config = dict(
    conditioning='text',
    text_encoder_norm='rmsnorm',
    text_encoder_kv_group_size=2,
    cond_dropout=0.2,
    logit_normal_time=True,
    widths=[64, 64, 128],
    blocks_per_level=2,
    attention=True,
    upsampling='nearest_conv',
    beta2=0.999,
    batch_size=96,
    lr_schedule='cosine',
)
Rows from block 6 of the denoiser, named by matrix and row number. Rows with one number belong to one attention dimension. Each number is 128 + 32 x the weight over its row's rms, rounded and kept within 0 to 255. All counts start at 0.
# q: attention query (model.mid.1.attn.q.weight, 128x128), inputs 64-127
# k: attention key (model.mid.1.attn.k.weight, 128x128), inputs 64-127
q.43 [175  86 134 173 110 128 138 168 164 179  98 128 104  88 142 117 116 153 124 167 100 134 163 156  92 152 157 122  96 142  96 170  84 188 147 128  66 140 135 160 177 168  85 126 142 177  88 212 125 142 147  92 136 128 133 130 107 120 139 129 113 133 118 100]
q.44 [160 129 145 110 158 126 137 138 148  65 132 144 190 125 112 111 143  75 174  70 139  72 116 170 163 140 140 136 202 107 146 132 184 175 106  65 112  86  95 121 184 122 132 184 119 111 157 165 147 191 141 128 164 162 121 140  98 128 111 125 130 159 134  78]
q.45 [ 62 165 120 132  99 113 128 138 145 140 123 137 125 157 120 163 136  90 101  94 177 108  99  98 136 117 130 103 158 125 163  96 104  82 117 133 166 121 125 101  59 113 148 131 116 111 121  31  96 146 114 198 113  82 123 118 129 118 137 179 107 120 140 147]
q.46 [137  93 140 129 117 179  53 194 121 180 114 148 123 129 138 167 153 109 171  94 140  95 126 130 171 108 191 141 149  94 119 106  96 116 169 110 138 151  95 126 170 109 189 113 144 101 136 103 158 202 119 116 110 152  94 139 122  84 158 204  61 191 126 156]
q.47 [104 132 115 113 139 149 102 168 113 138 117 137 109 186 117 104 169  88 162 108 155 136 168  99 189 131 184 137 167 145 116  97 150 108 121 135 147 145 109 158 165 108 170 114 119  94 149  84 132 162 142 125  88 107 118 183 167 100 163 220  90 190 118 134]
q.48 [ 96 101 140  82 166 145  81 104  92  69 115 101 133 205 146  96  85 132 150 118 141 186 150  81 115 106  99 155 135 135 126 117 173 118 155 132 136 161 178 160 102 136  98 143  90 177 152 109  87 126  98 122 132 166 122 170 141 177 101 151  96 125  93 152]
q.49 [163  71 148 104 112 142 160 145 160  75 134 132 176 109 136 123  92 118 143 122 145  64 133 108  79 126 126 152 168  99 135 148 120 191 154  72  93 108 126 103 135 177  71  84 138 178 120 174 158 163 120 154 166 162 117 137  83 120 150 134 119 139 160 109]
q.50 [110 142 167 140 104  85 128 141 142 135 121 116 167 139 121 167 189  90 143  66 165  50  94 107 126 151 188 138 171  93 137 151 123 185  71  68 126  35 106 128  67  94 146 163 128 123  88 115 129 158 159 173 173  72 143 104 113 103 124 138 102 155 159  79]
q.51 [138 195 125 125 136 110 130  65 105 118 161 131 119  83 104 129 130 121 124 184 115 113  42 187 188 110 111 102 158 131 156  62 103 119 110 158 169 130 113 148 110 120 124 157 171 145 127  65 190 143 116 156 152 144 120  55 157  50 120 103 165 145 112 152]
q.52 [136 108 137 182  72 136 141 168 158 210 119 131  93  93 144 151 110 180  76 183 111 128 135 149  81 126 142 111  74 134 124 162  57 138 142 164 109 141 139 126 106 152 114 130 144 150  66 134 104 104 130 120 119 109 151  99  88  89 132 117 126  91 148 139]
q.53 [132 118 127 116 129 193 181 154 123 116 120 140 144  91 140 126  47 142 113 148 148 116 135 193  78 124  80  81 130 114 132 115 157 126 141 106 112 157 152  73 168 162 161 152 133  85 105 160 160 168  79 109 162 172 117 153  51 171 109  94 156  83 148 116]
q.54 [127 119 136 120 122 180 227 135 139 104 128 143 155 122 139  93 102 132 132 178 179 118 133 156  67 128 118 113 155 102 122 120 153 180 127 110  91 149 152  86 161 182  82 150 135 129  62 140 158 174 112 132 133 152 146 183  41 167 113 146 173 127 139 126]
q.55 [106 108 121  77 133  90 100 107 121  56 129 131 160 159 145 153 130 102 167  36 185  86  92  64  97 114 110 161 192  78 158 115 171 163 105  72 136  98 147  87  78 128 112 104 122 112 125 102 152 121 112 163 162 179 120  89 142 143  99 156 134 140 139 112]
q.56 [114 120 148 116 145 154 161 155 121 112 105 149 212 120 125 134 103  87 123  69 162 110 154 160 125 140 118 117 143 135 138 156 179 106  96  83 127  77 142  91 148 115 195 162  70  59 158 152 108 193 131 139 157 123 119 150  81 188 119 114 137 118 164  79]
q.57 [ 87 120 122 124  92 103 141 122  79 165 132 149 139 124 134 177 123 150 139 120 151 136 149  67  86 114 149 142  79 127 106 141  84  87 116 141 138 122 191 121  57 105 178  39 118 113 128  89 144 115 131 140 138  80 133  84 149 141 116 158 112  98 149 172]
q.58 [115 119 123 126 134 158 126 163 106  96 142 119 201 152  98  88 121  80 138 117 177  81 123  92 122 109 123 142 187 126 130  97 104 126 121 105 178 140  99 110 125 138 104  49 132 121 157  81 140 160 121 189  95 108 104 171 116  95 187 180  62 141 139 147]
q.59 [127 126 117  96 145 100 117 111 135  68 148 140 115 173 128 134 169  80 189  60 135  79  85 111 173 132 151 156 213 105 140  96 186 191  93  76 115  74  97 125 120 112 112 171 141 124 129 125 156 149 146 147 175 135 116 129 162 120 117 136 121 186 112  88]
q.60 [125 154  87 109 145  71 135 100  67 123 155 136 160  72  90 130 112 161 141 113 146 156 107 158 133 110 114 108  86 140 132 138 130  73 114 136 166 160 177 169 125  74 200  73 168  66 188 141 170 117 114 110 128 138  99  53 173 116  61 139 175 108 132 109]
q.61 [152 117  91 106  89  90 187 148 128 108 125 187 173 122 139 149 151  91 171  91 159  77 115 103 106 131 140 142 171 108 157 127 135 115  97  82 116 116 137 112 129 119 160  64 141  67 147 131 192 123 155 140 117 136 124 105 168 118 137 161 152 145 169 133]
q.62 [121 133 155 136 138 103 210  98 149  88 108 121 147 159 120  71 157 133 135 176 122 133 135 117  91 146 121 137 173 155 152 158 137 181  62 142 107  98 112 127  84 142  28 114 109 170  71 126 105 103 179 170 110  76 185 160 103 152 115  93 144 136 113  88]
q.63 [137  76 136  90 114 138 112 186 100 150 100 154 195 109 149 177  94 131 160  68 149 106 161  92  92 125 124 157 102 115 136 154 122  83 129 110 137 117 142 112 132 101 218  48 128  72 170 154 158 124 142 134 129 123  88 123 128 147 155 145 107 111 149 122]
q.64 [ 77 164 128 171 119 113 108 141  62 128 146  60 102  97  70  92 122 168 182  91 199  98 132 137 167  81 103 140 131 149 149 135 132 115 121 140 214  74 187 162 196  72 171 136 105 122 147 128 100 120  97  71 116  97 121 107 171 109 123 128 110 104  99  90]
q.65 [119 111 113 108  87 126 154 134  82  73 164 116 144 128  54 134 104 152 180 123 164 116 106 104 160 101 111 128 180 166 152 129 124  98 128 137 155  97 173 166 149 114 179  64 107 185 152  88 114 146 144  99 123  78 103 147 182 107 153 115 109 129  99 165]
q.66 [126 125 121 174  57  82 182 115 120 147 131 148  78 114 129 167 141 160  96 138 141 127 104 155  99 150  87  62 113 115 153  86 146  95 158 201 119 180 124 109 130 117 162 123 131  88  69 160  60  67 117  83 141 122 129 153 173 144 131  88 118  94 123  73]
q.67 [144 150 117 133 108 147 168 136 167 103 110 116 115 109 135  75 113 133  59 169  92 116 115 162 131 137 103  78 113  71 100 154 176 121 159 159 116 178 126 139 134 150  67 161 101 130 117 143  80 129 114 142 155 151 179  98  84 109  94  50 106  72 156  83]
q.68 [119 133 128 100 197 175  93  61 139 101 171  78 102 162 140  93 172 121 138 188 125 146 168 138 233 110 136 130 163 123 145 140 104 149 152 140 170 114 127 119  90 123 106 167 158 139 163 133 131 116 121 134  92 134 184  90  88 120 121 135 111 149 179 179]
q.69 [134 134  75 123  89 119 153 206 184 129 151  95 115 150  76  83 108 118 142 127 139  66  95  91 148 117 115  84 206 123 105 148 114 127 141 106 106  75  94 126 122 123  83  78 147 162 128 140 116 100 127 184 166 102 117 127 121 109  92 166  97 117 149 202]
q.70 [ 88 133 172 163 155  99  57 184 123 190 107 126 117 111 121 132 145 123 208  66 174  76 149  84 135  94 172 176 118 144 134 134  77 149 102  96 162  59 166 101 144  85 111 128 102 114 132 137 148 139 141 148 125 120 134 107 159 119 113 220 115 156 104 132]
q.71 [ 88 112 198 147 113 129 123 118 147 168  94 142  57 166  98 195 134 133 160  84 180  98 157 161  89 123 161 145 119 114 146 103 118 199 122 138 115 128 154  87 173 159 111 148 148 115 108 130 142 154 121 124 164 176 127 152 113 133 108 209 129 137 131 115]
q.72 [176 107 112 114 117 100 134  88 161 113 160 136 207 122 135 178 121 125 129 134 139 170  97 124 148 139 119  83 116 116 121 142 111  70 149 145 119 156 101 148 101  92 205 120 159 147 156 111  61  81 126 101 104  84 102 140 204 144 121 126 144 131 110 104]
q.73 [138 113 172 118 125 142 123 120 174 172 105 181 130 154 191 201 145  86 121 101 106 135 178 117  78 160 187 149  91 106 114 111 117 193 137 109  68 160  98  85 121 169 115 134 175 120 117 141 154 167 132 175 150 179 114 141 102 150 127 193 152 164 159 165]
q.74 [148 112 114  88 150 125 130 123  71  94 117 161 216  88 160 103 111 113 143 168  81 159 137 120 130 124 125 157 128 160 101 135 154 105 100  84 129  85 162 160  88 110 138 122  71 114 154  98 182 151 160 115  79 113 135 152 158 125 154  86 168 137  97 136]
q.75 [101 158 121 186  94 114 163 194 128 167 106 128 105 116 114  87 116 168 101  71 107  63  89 106  98 128 101 100 137 127 144 104 145 143 139  88 106 130 153  84 173 154  82  66 114  74 108 181 164 104 110 129 194 137 117 130 105 124 102 132 123  67 126 128]
q.76 [129 105 166 163 144 117 155  56 100 138 162 123  92 134  95 164 147 166 120 107 131 132 115 128 133 144 114 126 116 173 166  66 121 109 145 156 151 188 110 119 175 124 241  70 168 137 118 132 117  94 112  71 126  98  89 145 164 188 171 131 161 124 111 107]
q.77 [109 111 155 134 113 124 125  61 128 160 124 165  96 149 138 224 144  97 142 120 156 149 153 142  98 136 173 119 107 121 144 110  66 177 125 195  96 159 102  89 122 118 171 153 185 111 126 133 113 147 119 101 122 153  92 173 154 141 164 166 119 174 140 138]
q.78 [182 126  66 118 153 106 127 104 144  96 147 149 191 111 160  79 129 111  64 169  38 173  94 103 138 161 110 106 118 151 121 162 121  75 131 137  89 162  68 161  45 145 121 109 140 152 154 122 128  79 155 145  96  78 131 114 122 137 130  85 138 129 138 159]
q.79 [132 111 148 133 112  93  93  86 131 170 146 161 132 121 134 210 153 130 136  85 160 148 117 153 106 140 138 128 105 166 132  96 119 114 116 149 149 143 116 134 124  99 222 132 147  70 154 123 110  85 141  59  87 119  99 175 201 161 163 143 153 144 112  91]
q.80 [127 138 107 144 129 140 137 168 184  98 142 133 141 132 158  91 117 162 128 131 149  38  57  90  98 135 144  76 135 105 150 131 164 118 179 112 134 159  92  98 136 134 138  92  89 104 114 106 131  61 136 117 164 128 136  60 110 131  87 147 162 117 116 132]
q.81 [119 136 117 135 129 148 153 186 137 110 124 111  99 148  97  56 110 131 140 139 127  85 129 103 121 113 112 150 141  88 137 126 135 161 133 109 124 126 152 131 148 167  23 112 108 152  89 127 153 167 108 183 184 149 154 105  36  98  79 108  95 109 139 127]
q.82 [ 82 150 158 149 150 173 150 124  94 131 105 139  28 151 126 110 150 144 100 141 135 139 162 169 105 129 133 133 121 108 163  79 156 158 144 153 148 161 158 108 162 161  92 135 118  67  82 143 148 121 112  93 137 169 171 139  67 137 125 109 107 115 136  81]
q.83 [153  97 148 101 105 108 147 110 152 136 136 187 130 171 112 220 118 102 160  95 161 139 122 106  93 143 144 108  98  95 144 104  69 154 130 175  94 152  95 104 138 134 185  87 169 127 118 109 102 147 105 106 129 136  56 193 172 152 129 161 136 180 111 126]
q.84 [143 127 128 130 156  85  55 175 157 170 123 148 204  93 198 157 137 101 153  91 137 121 122  82 101 126 170 150  87 127  93 152  98 121 103  69 114  94 125 118  99  97 126 155 132 129 154 116 146 127 157 171  88 118 126  97 136 129 108 180 162 156 106 149]
q.85 [108 147 129 133 180 170 146  93  88 129 150 118  43 141 180  99 163 151 118 203 115 138 170 127 195 137 120 118 147 154 157  94 142 122 157 164 162 130 125 123 138 135 153 127 113 100  95 129 160  98 110  89 105 130 168 135 115 131 153  91 143 142 162 189]
q.86 [128 150 127 149 142 132  88  58  79 132 154 129 110 103 156 105 169 152  85 191 124 179 119 179 158 137 135  93  82 152 106 147 142  71 143 216 162 159 125 147  98  82 146 220 115 110 140 130  83  71 148  91  67  85 180 118 155 160 116  92 159 141 125  92]
q.87 [128 140 165 159 196 181 112  31 104 132 125 118 120 131 134 125 154 188 115 124 108 143 148 134 159 146 128 142  49 157 151  92 142 140 162 120 140 193 112 111 157 153 155 147 155 114 142 153 147  92 116  63 138 118 148  81 111 164 147 107 148  97 142  80]
q.88 [130 132 144 152 107 108 120 166 127 131  84 167 136  63 125 132 103 133  82  85  67 106 143 169  54 129 119 165  79 143 118 144 149 151  98  70  92 128 168 131 158 164  91 126  98  94 119 139 156 188 136 120 171 164 109 135 132 112 149  85 160  98 118  85]
q.89 [155 107 150 144 115 132  76  46  98 128 135 109 170  73  99 150 138 172  94 140 145 164 114 175 138 147 125 122  80 152  83 154 133  66 135 186 152 156 124 155 116  99 180 205 141 169 146 133  53  86 149  97 101  83 150 102 171 171 128 100 154 114 109  59]
q.90 [115 151 154 179 134 155  78 152 166 146 122 114 112  95 110 100 132 166  81  88  97  73  91 168  84 128 126 128  79 123 129 168 149 161 135 113 117 169 134  92 173 164  92 164 121  96 127 163 141 111 131 118 174 159 143  72  89 129 101 111 130  77 145  77]
q.91 [179 129  90 119 161 120 101 114 168 137 125 155 188 119 202 112 149 102  86 166  65 169 109  96 135 170 166 131  91 156 105 154 104 103 137 107  93 157  57 136  42 126 114 127 149 116 138 142 151  89 158 166  98 107 140 103 133 155 130 130 152 164 141 163]
q.92 [126 149 132 120 179 150  91 147  96 156  92 120 147 104 243  81 148 100 125 157 101 170 214 124 155 129 172 173  79 125  96 142 121 129 114  98 132 113 134 121  98 102  99 189 121  95 122 153 174 139 139 170  75 144 173  92 104 134 129 134 150 167 130 144]
q.93 [143 123 168 100 136 179 179  82 139 116 101 170  98 159 140 187 118 123  94 144 109 163 168 163  81 158 147 125 108 105 136 102 177 178 137 136  93 189 107  98 127 193 109 143 133 111 119 110 132 173 116 133 181 204 121 168  79 153 146 104 140 117 154 105]
q.94 [108 133 127 138 107 104 123 150 204 161 122 131 107 149  92 152 139 119 129  80 145  95 115 150  69 113 155  90 108  95 133 163  80 216 118 147  85 151 115  86 123 142  60 159 161  94 152 162 104 139 119 145 154 173 109 131  98 142  70 167  75 128 135  88]
k.43 [126  85 150 121 116 145 138 186 116 153 108 139  70 111 148  84  77 159 147 194 136 134 173 161  83 131 109 125 111 154 114 115  63 189 147 133  78 165 133 144 196 185 104 110 163 148  97 192 144 145 148  98 127 138 173 176 137 100 151 149  96 164 149 131]
k.44 [179 121 133 104 147 127  89 141 140  68 133 131 153 102  81 128 154 128 192 157 134 102 123 202 158 118 132 130 186 132 109 168 176 129  80  83 174  72  94 126 153 110 121 164 122  92 152 148 167 140 192 138 125 185  94 123 128 123 120 127 152 113  86  88]
k.45 [ 73 157 116 168 109 110 164 136 169  97 119 114 126 167 111 135 116  84  94  55 137 105  85  70 156 135 151 134 151 117 144 129  96  94 132 133 123 104  92 111  69 107 112 142  76 131 161  51  86 147  84 172 110  77  94 130 106 117 126 134 132  90 118 113]
k.46 [110 104 148 110  98 113 110 169 117 147 119  81 110 137 120 135 107 114 192  83 154  75 148 130 168  77 166 137 147 102 106 128  85 141 127 128 148 122 134 124 192  95 165 140 167 102 195 119 147 165 120  98  76 172  79 126 147  69 169 210 103 154  80 196]
k.47 [ 98 109 164 112 114 106 120 159 113 141 123 113  86 155 112  91 125  96 205  98 133 141 160 109 192 131 174 116 115 152 104  92 112 111  83 156 166 117 133 127 136  81 159 124 140  82 150 114 130 145 167 109   4 133  98 144 172  92 144 185 124 119  71 162]
k.48 [157 125 156  62 141 127  73  94 123 117 150 124 187 101  86 104 148 140 168 114  94 183 132  78 183 137 128 117 132 115  93 147 208 120 106 142 129  97 157 147 131 104  97 102 134 167 159 112 115 113 162 127  80 194 132 147 156 153 101 117 117  97 137 102]
k.49 [190  99 132  61 134 116 121 168 153  97 123 140 203 101 108 117 102 120 148 170 132 119 107 143 103 134 134 123 166 115 107 190 128 165 125  95 102  81 135 145 129 140 114 103 156 167 148 147 154 141 181 154 151 159 113 136 125 108 137 114  79 164 135  83]
k.50 [115 166 126 174 124 122 146 170 134  92  69 113 152 158 101 167 126 103 162 113 169  84 117 135 147 117 140 141 174 130 140 119  90 120 100  82 132  52  83 143 115 109 114 152  85 119 129 113 121 195 114 170 195  92 107 127 124  65 126 160  78 155 115  74]
k.51 [139 148  70 156 121  73 157  37  99  98 163 145  62 115 109 147 135 121  61 120 128  75  93 171 164 133 125 140 143 124 135 113 111  84 130  75 159 174 143 120  89 167 115 168 131 130 129 126 155 111 138 134 134 123 118  22 130 101 117 116 192 151  74 182]
k.52 [ 77 113 103 174 103 148 173 180 143 172 114 139  76 161 169 138  68 140  53 130 136 107 127 115  59 116 108 116 101 138 137 109  44 156 194 132  84 174 133 120 144 186 105 118 121 162 102 128 124 135  73 126 175  91 168 161  79 116 162 145  98 144 165 155]
k.53 [119 130 107  96 123 161 165 129 121 113 131 124 173 100 106 121  98 159  97 184 140 135 102 180  77 105 134 109 182 109 125 197 200 148  87 118 149  87 120 121 124 139 154 130 140 120 136 155 177  85 146 141 135 178  91 153  38 165 119 103 196  85 126 109]
k.54 [140 129 133 113 133 131 183 153 135  96 111 154 170 144 125  66 110 133 135 217 155 177 116 175  75 143 150 113 138 135 119 161 141 159  66 146 139  84 150 154  95 176 119 114 118 135  91 143 174 105 219 177  73 139 148 161  73 154 109 133 169 132  99  89]
k.55 [183 161 129  86 137  99 109 107 162  89 117 131 193  96  95 185 155 118 169  78 137 124  89 109 169 138 128 136 183  62 122 153 215 100  97  94 130  74  99 153 109  93 122 129 109 141 192  94 108 147 153 174 175 160  72  93 148  89 106 121 119 114 124  53]
k.56 [141 151 153 133 125 180 133 152 117 102 107 111 200 102 109 160 146 132 158 141 155 130 118 160 104  98 134 125 154 130 146 187 176 109  66 122 153  10  98 114 138  86 157 136  86  97 159 122 128 121 135 155 154 146  66 155  87 165 126 106 158  60 109  76]
k.57 [130 158 145 136 111 115 191 131  95 164  94 109 191 159 161 183 107 124 105  66 140 145 127  59  71 133 134 123  92 117 159 143  81 132 132 132  59  77 142 162  94 103 164  73 109 143 148 102  92 150  58 120 183  65  94 129 128  97 139 133 114 139 154 113]
k.58 [116 124 119 102 152 109 140 112 140  88 126 104 221 121  96  73 146  90 142 145 134 118 102  90 168 134 165 117 171 131 106 199  87 127  90 112 145 119 138 151 107 107 121 126 141 129 216 101  93 164 169 148  66 114 112 118 127  97 137 139  63 125  99 126]
k.59 [157 149 141 116 131  98  82 119 155  81 117 152 135 146  80 165 165 110 203 132 130 103 115 157 195 136 146 138 197 103 115  73 190 110  80 120 165  89  93 136 108 113 118 179 123 105 125 114 156 152 173 144 135 161  90  91 182  74  93 150 133 170 108  69]
k.60 [160 131 109 127 146  76 181  93  69 118 154 142 124  91 144 204 128 158  97  61 116 140 166 146  90 130 102 146  92 123 158 152 148  86 126 101  98 152 146 115  92  89 176  94 149 101 147 163 150  96 110 114 120 117  67  59 139 127 134  84 201  91 117 137]
k.61 [172 137 150 114 103  93 176 154 137  92 115 157 175 134 157 192 110  86 167 108 146 129  92 130  92 143 140 133 161  88 140 140 126 116 108 118 104  91 117 145  95  74 188 132 111  89 168 118 123 138 146 153 127 105  71 116 159  74 155 136 140 128 122 119]
k.62 [137 143 136 162 132 116 143 153 140 119  97 171 154 165 139  79 166 123 142 213 135 179 131 148  99 190 123 105 124 160 132 131 107 136  94 147 127 100 124 150  77 169  91 120  87 151  66 133 101 118 212 162 130  66 204 146 122 149 104  97  83 164 119  83]
k.63 [135 126 158  92  87 132 133 172  97 163 111 101 202 119 145 233 112 132 156  88 141 115 137 102 112  96 127 128 123  92 153 180 139 116 131 145 112  73 122 117 166  56 197 102 135 113 186 140 132 146  81 116 149 139  63 116 126 128 167 129  87 102 128 141]
k.64 [127 133 131 129 141 179  66  93 135  98 135 157 101 132 111 106 127 101 126 160  82 102 130  96 140 111 163 174 112 175  84 149 137 122 165 181 144 103 120 143 158 139 161 122 145  76 188 124 174 100 152  50 120 153 150 139 177  84 146 172 159 106 158 160]
k.65 [146 102 152 103 112 153 118 128 134  95 137 148 135 112  99 109 183 129 153 156 142 122 127 104 166 149 194 177 159 172 122 141  99  98 123 142 164  42 146 174 117  96 150 110 132  93 156 139 187 108 168 125 104 112 151 153 162 112 114 164 112 141 160 125]
k.66 [140 128 136 166  87 120 133 120 131 174 122 134  39 123 127  99 131 140  98 149 126 154 153 114  97 141 107 102 107 137 138 141 120 119 143 187 116 165 105 124 115 156 122  84 162  79 117 153 165  97  90  93  92  92 142 216 157 124 106 151 147 111 146  99]
k.67 [133 112 126  93 172 161 137 150 156 131 124 111 113 145 153  81  79 129 119 126 185  87  98 130  79 101  86 107  95 102 140 139 156 205 144 136  83 160 114 146 139 226  94 114 131 182 122  94 145 165  94 101 143 168 178 125  81  84  93 150 146 123 191 166]
k.68 [ 89 140 117  85 243 171 113 133 141 101 108  97 116 204 196 104  50  78 155 126 133 147 140  99 126  88 132 152 180 140 139  71 173 180 115 114 119  71 135 139 144 163 116 127  92 164 153  98  75 159 163  94 131 159  90 159  88 133 152 120 119 154 115 143]
k.69 [135  95 109  75  57 149 176 139 199  99 108 200 104 153 137  75 175 119 130 125 143 154  78 128 115 147 152 129 145  91  88 109 120 114 115 154  75  51 169 165  27 172 106  94  91 115 144 150 113 126 154 158 100 106 132 130 121  57 158 166 121 123 163 121]
k.70 [120 185 119 144  82 116  51 122 146 122 156 145 144 100  99 151 163 101 125  87  47  95 105  99 161 125 158 136 112 136 135 142  78 114 138 137 148 114  75 127 115  74 173 117 140  94 179 116  94 117 171 119 115  99  75  79 184 109 183 111 108 149 112 136]
k.71 [ 79 156 126 157  97 123  74 144 158 129 153  74 158 123 145 151 152 126 129 128 126 118 139 106 147  66 140 113 110  92 103 114 124 164 164 120 108 196 127  77 177  78 119 173 139 131 109 112  78 130 126 119 172 157 110  69 111 196 141 115  99 151 107 147]
k.72 [183 113 145 143 116  79 162 108  87 149 113 164 112  88 137 150 178 147 129 134 142 165 155 114 121 232 115 127 156 116 157 132 160  95 131 146 152 107 156 137 135 105 158 144 135 104 125 157 121 100 128 150 148 116 145 215 191 188 104 116 158  84 150  95]
k.73 [104 156 119 161 111  79 154 156 116 166 123  82 170 118 139 166 139 144 127  94 155 162 133 150 142 136 119  85 136  77 148  95 120 142 117 102 111 175 135  99 120  74 110 173 115 158  90 110  68 150 127 175 162 123  97  82 108 216 119  98 121 143  82 135]
k.74 [173 106 141 111 177  99 132 120  35 122 135 122 166 113  84 129 139 126 164 138 160 104 121 134 179 144 119 125 129 179 160 122 106  58  77 119 210  90 111 151 169 105 174 103 141 110 151 137 171 136 124 149  80 103 153 111 125  91 106 135 101 125 128 129]
k.75 [127 136 117 174  87 190 137 126 197 138 139 155  98 157 110  60 155 156 109 111 141  97 111 134 114 102 159 117  54 158  61 120  98 115 148 182  79 146 109 123 103 171  68  69 140 102 118 132 161 146 107 157  65  83 157 116  80  82 119 183 112 112 156 174]
k.76 [139 126 149 169 135 142 120 100 145 131 133 133 103 129 124 145 161 163  96 151  62 153 168 107 154 133 115 132 139 146 116 112 130  87 163 109 135 130 142  81 132  56 130 133 140 108 106 221 147  96 118 126  98 120  99 200 161 195 117 104 132 119 109 105]
k.77 [100 169 130 171 110  76 143 142 100 162 110 127 108 136 121 186 111 110 129 127 120 197 161 136 127 149 128  81 160 108 149 107 116 135 148 179 133 175 119 118 141  69 158 160 115 115 115  93  75 111 144 144 148 122  67 140 160 224 134 100 144 122  80 124]
k.78 [169  87 132 121 152  93 197 144 107 150 105 160 126 133 129 122  89 147 115 106 131 167 133 158  76 208  74 126 138 150 161 151 128  96  35 119 121 118 130 151  79 172  98  74 105 179 102 148 126 134 139 185 116  93 125 181 104 112 111  89 136 104 110  77]
k.79 [130 167 147 206 119 101 105  93  91 165 126 135 108  85 106 158 154 151 120 117  93 157 173 123 137 157 117 117 136 155 126 127 122  80 129 150 172 128 101  81 152  60 166 154 152  63 122 185  97  90 134 121 122 106  83 183 182 185 114 112 139  84  89  96]
k.80 [122 128 109 147  77 147 127  65 172 130 124 137  92 102 125  58 197 161 101 129 145 120 107 133  99 134 120 135 186  79 134 110 143 118 141 143 124 182  87  98 103 180 104 102 185  94  99 186 137  62 135 100 121 127 182 159 140 157 109 141 161 122 173  87]
k.81 [105  97 117  52 120 173 111 159 187  77 145 106 152 146 146  93 104  99 127 126 158  87  72 138 123  80 139 144 124  96 115 126 128 171 149 106  92 145 137 151  99 191  81 120 128 174 134  79 150 169 124 127 128 150 176  74  80  59 125 161 118 169 157 144]
k.82 [ 63 151 116 140 172 181  73 125 135 118 144  69 130 158 139  90  58 119 104 145 129  99 139 131 132   5 120 120 128 148 118 126 120 176 158 116 105 186  98  72 175 154  90 123 141 131 110 111 125 127  90  68 101 170 135 101  67 127 136 127 113 150 115 146]
k.83 [134 136 127 147  76  59 152 152 113 150 106 121 131  96 127 199 165 115 124 147 114 191 131 140 131 191 134  80 183  91 165 138 106 114 157 164 154 159 148 128 116  68 159 164 140 107  94 115 108 101 158 172 143 111  93 155 188 240  95  96 155 130 126  91]
k.84 [165 175 123 161  80  51 159 129  62 131 112 154 174  36 120 181 171 135 134  87  97 143 126 158 140 212 102 115 108  97 145 134 132  71 100 121 162 146 121 139 107  89 167 146 124 101 150 101  94 127 156 180 149  94 100  93 161 134 144  88 164 101  97 112]
k.85 [ 93 127 125 110 231 171 105 111 103 124 125  99  74 225 148  84  51 126 136 170 122 172 151 112 157  71 123 133 168 185 154  59 104 134 107 136 156 118 103 132 142 143 125  80 126 153 120 133 148 108 126  60  70 122  85 207 103 115 132 120 108 166 120 166]
k.86 [123 134 125 131 213 137  78 102  70 139 135 110  81 132 168  96  74 117 111 156 102 138 161  73  93  98  47 133 118 152 129 152 176 135 121 140 150 140  91  91 185 169 145  72 146 120 137 186  86  81 102  46 139 147 100 194 137 121 154  77 131  75 146 108]
k.87 [124 133 151 160 211 164  85  97  98 134 134  95 144 150 161 140 102 156 107 122  88 115 187  90 128  96 106 139 105 113  98  90 184 183 169  91 100 176  91  68 187 123  98 117 160 171 111 159 148 129  91  88 141 157 131 115 102 214 105 103 141 125 125 144]
k.88 [148 134 138 159  96  97 112 153 137 154 171  86 145 127  53 130 131 168 120 108 139  52 121 164 127  92 131 101  42 170 122 155  87 146 150 118 120 176  77 117 173 109 135 136 150 182 123 124 167 161 125 165 126 132 131  65  96 104  93 153 110 121 110 169]
k.89 [174 138 150 162 146 124  88 114  97 129 122 130 133  78 159 155 144 140 103 117  94  94 189  65 108 140  66 146  99 114 115 198 185 150 136  95 112 116 134  89 177 118 157 118 137 124 121 219 113 100 115 109 197 154 151 161 152 154 142  94 137  75 139  93]
k.90 [ 98 141 129 169 123 173  83 132 198 130 149 101 128 132 125 103 114 138  85 103 112  64 129 117  86  86 120 126  52 115  92 165 150 205 167 103  55 179  84  74 156 179  90 121 145 165 113 162 115 150 132 115 160 157 141  73  86 147 120 138 143 121 141 161]
k.91 [164 119 128 125 145  70 193 128  86 174  96 140 141 106 151 133 118 164 126  87 122 173 132 164  99 210  65  84 141 108 178 124 125 106  59  94 130 131 123 133  84 129 108  97 106 179 100 156  78 134 124 188 121  80  93 151 124 148 125  67 138 119 101  81]
k.92 [125 156 103 106 193 103 144 131  30 158 127 109 150 125 148 140  59 116 147 106 110 152 126 156 136 106 100 119 117 137 146  88 133 119  94  95 155 162  97 140 137 139 145 137 104 147 148  80 101 145  93 113 119 130  89  88  96 110 175  67 146 127  84 146]
k.93 [ 89 135 129 140 152 126 147 153 123 146 140  62 179 142 145 147 111 142 126 135 175 131 135 144 127  74 107  73 128  93 137 108 141 173 144  84 125 182 131  90 157 106 111 166 133 178  87 113 102 164  95 142 152 157 147  78  64 195  80 115 120 157 126 162]
k.94 [ 99 153  94 161  67 114 138 165 199 143 118 138 148 121 130 157 122  86  95  94 139 135  95 144  67 156 110  84 101  68  94 138 153 165 167 165  84 180 122 103 103 163 113 148 116 141 116  70  39 169 132 161 176 151 130  65 114 156 138 124 167  99 123 123]